{"model": "spectrogram enhancement model", "dataset": "synthesised sound scenes: up to three everyday sounds over a background", "train_examples": 26041, "gain_aug_db": 10, "n_mels": 64, "hop_length": 160, "input": "log_mel", "win_length": 400, "task": "enhancement", "loss": "mse", "arch": "unet", "norm": "groupnorm", "activation": "mish", "weight_standardization": false, "pixel_unshuffle": 2, "widths": [64, 128, 256, 256], "blocks_per_level": 1, "block": "plain", "attention": false, "upsampling": "pixel_shuffle", "init": "torch_default", "optimizer": "soap", "beta2": 0.99, "lr": 0.0018, "beta1": 0.95, "shampoo_beta": 0.99, "eps": 1e-08, "precondition_frequency": 10, "max_precond_dim": 1536, "merge_dims": false, "one_sided": false, "adamw_lr_other_params": 0.002, "steps": 7400, "batch_size": 256, "epochs": 72.7, "lr_schedule": "cosine", "final_lr_fraction": 0.05, "warmup_steps": 140, "weight_decay": 0.0, "adamw_weight_decay_other_params": 0}
Rows from block 5 of a small spectrogram enhancement model, named by matrix and row number. Each number is 200 + 40 x the weight over its row's rms, rounded and kept within 0 to 999. All counts start at 0.
After each channel's rows are labels from the 100 clips, of 14848, where the channel reaches its highest value: "lies over" is the class under the peak; "strongest on" is what is common among them. Only what is clearly more common there than usual is listed. The data: synthesised sound scenes: up to three everyday sounds over a background.
# conv: 3x3 conv (model.decb.0.0.conv.weight, 256x512x3x3, each kernel summed), inputs 103-205

conv.142,242,240,204,239,213,146,176,224,195,219,223,190,240,222,232,194,188,190,221,188,166,180,170,163,209,195,215,206,169,192,193,215,139,158,203,215,228,253,214,251,180,237,185,191,208,184,209,180,218,206,198,218,183,164,184,185,247,202,196,213,192,226,207,260,202,228,186,203,139,155,130,202,178,173,222,224,231,201,205,211,220,166,176,218,204,280,224,180,199,204,236,207,194,193,221,231,235,186,205,225,159,267,233
lies over: howling
strongest on: howling; first sound: howling

conv.250,185,181,228,170,192,241,211,184,161,199,165,204,182,191,159,211,146,217,221,173,194,193,259,199,180,229,198,215,190,154,215,210,234,194,245,234,175,166,211,245,203,200,187,192,197,212,175,198,201,235,198,198,186,187,169,234,247,195,150,171,199,193,199,183,185,213,295,229,161,164,221,181,229,224,219,197,178,211,189,238,210,183,221,202,246,219,175,162,226,211,183,194,168,246,183,197,229,181,183,215,220,226,145
lies over: meowing
strongest on: meowing; siren; first sound: meowing

conv.143,202,221,211,230,213,134,180,195,218,245,211,195,215,207,152,253,207,197,226,193,197,193,220,235,174,175,235,208,275,226,203,155,194,212,230,233,212,203,163,226,202,202,249,234,234,192,198,167,191,207,185,196,212,187,201,188,179,171,121,200,219,164,228,204,200,224,228,186,243,182,164,217,224,194,198,217,200,260,193,147,196,193,211,160,240,256,193,185,240,245,198,186,171,210,262,222,202,167,200,178,249,208,167
lies over: howling
strongest on: howling; first sound: howling

conv.8,197,161,175,190,203,226,221,230,190,235,171,196,199,187,173,195,194,258,214,229,194,230,183,199,220,215,167,195,197,223,193,145,155,177,188,210,210,258,165,243,164,247,229,218,122,182,193,251,228,268,216,191,193,195,176,195,226,234,172,206,196,170,181,167,181,241,176,247,166,173,217,196,241,229,139,188,224,195,218,255,190,204,162,167,198,170,161,230,203,224,211,221,205,194,115,208,234,203,189,241,170,245,233
lies over: howling
strongest on: background: none; howling; first sound: howling

conv.0,223,233,215,197,160,247,228,224,171,196,154,195,257,211,233,267,219,216,193,228,161,204,140,175,241,180,230,204,177,182,151,246,173,131,275,162,227,247,246,216,181,201,227,185,242,177,178,230,227,183,158,160,175,225,145,180,217,229,163,193,185,226,200,125,148,213,158,213,243,185,179,214,230,236,146,192,147,136,241,239,151,153,192,188,182,140,171,235,219,201,187,189,251,194,176,165,246,152,217,145,258,218,229
lies over: howling
strongest on: background: none; howling; first sound: howling

conv.83,194,202,242,182,243,187,231,195,219,162,237,204,220,267,168,189,237,165,230,260,211,181,204,197,189,212,192,217,173,212,195,252,147,237,171,226,141,165,247,144,250,198,194,207,115,161,178,211,182,189,225,213,188,164,213,215,216,184,199,216,153,165,218,310,178,228,199,196,191,279,221,162,189,236,207,164,161,202,197,282,220,162,201,229,260,219,159,212,229,154,74,193,143,216,197,98,214,220,234,160,212,206,169
lies over: snoring
strongest on: snoring; first sound: snoring

conv.253,135,261,184,225,148,192,239,195,224,195,229,156,270,185,245,147,180,137,133,151,184,183,252,242,199,183,204,181,187,182,262,218,207,236,202,195,236,186,208,142,231,235,200,195,175,161,239,183,223,128,156,211,131,202,193,203,233,231,147,153,221,241,192,182,216,152,213,206,173,216,179,200,219,196,243,166,234,192,206,160,193,227,138,136,234,223,183,259,167,212,149,160,180,230,186,198,203,189,166,252,198,268,119
lies over: laughter
strongest on: background: none; laughter; thunder; first sound: laughter

conv.204,147,204,167,223,235,192,197,155,160,234,195,230,201,199,222,244,238,250,176,188,156,207,218,181,238,225,174,170,207,189,189,155,171,214,166,184,199,169,232,220,167,220,190,239,208,167,203,207,239,240,205,198,157,201,195,242,174,191,189,236,187,206,203,168,190,201,207,191,218,170,229,176,223,206,199,176,233,226,219,184,180,234,183,154,187,184,186,153,193,216,219,199,217,227,186,255,182,173,151,131,228,197,240
lies over: meowing
strongest on: background: none; meowing; first sound: meowing

conv.43,217,233,157,196,198,218,208,167,157,210,222,174,176,230,236,174,233,227,195,135,249,138,201,181,192,213,191,193,220,181,213,225,245,192,234,219,188,155,182,216,162,229,200,166,178,214,152,189,259,162,204,194,192,230,168,204,191,210,191,237,187,149,213,168,233,205,155,203,209,193,196,167,173,207,215,204,253,254,155,301,159,181,157,254,230,231,157,175,231,217,163,202,209,160,171,211,228,142,182,186,264,187,197
lies over: snoring
strongest on: snoring; first sound: snoring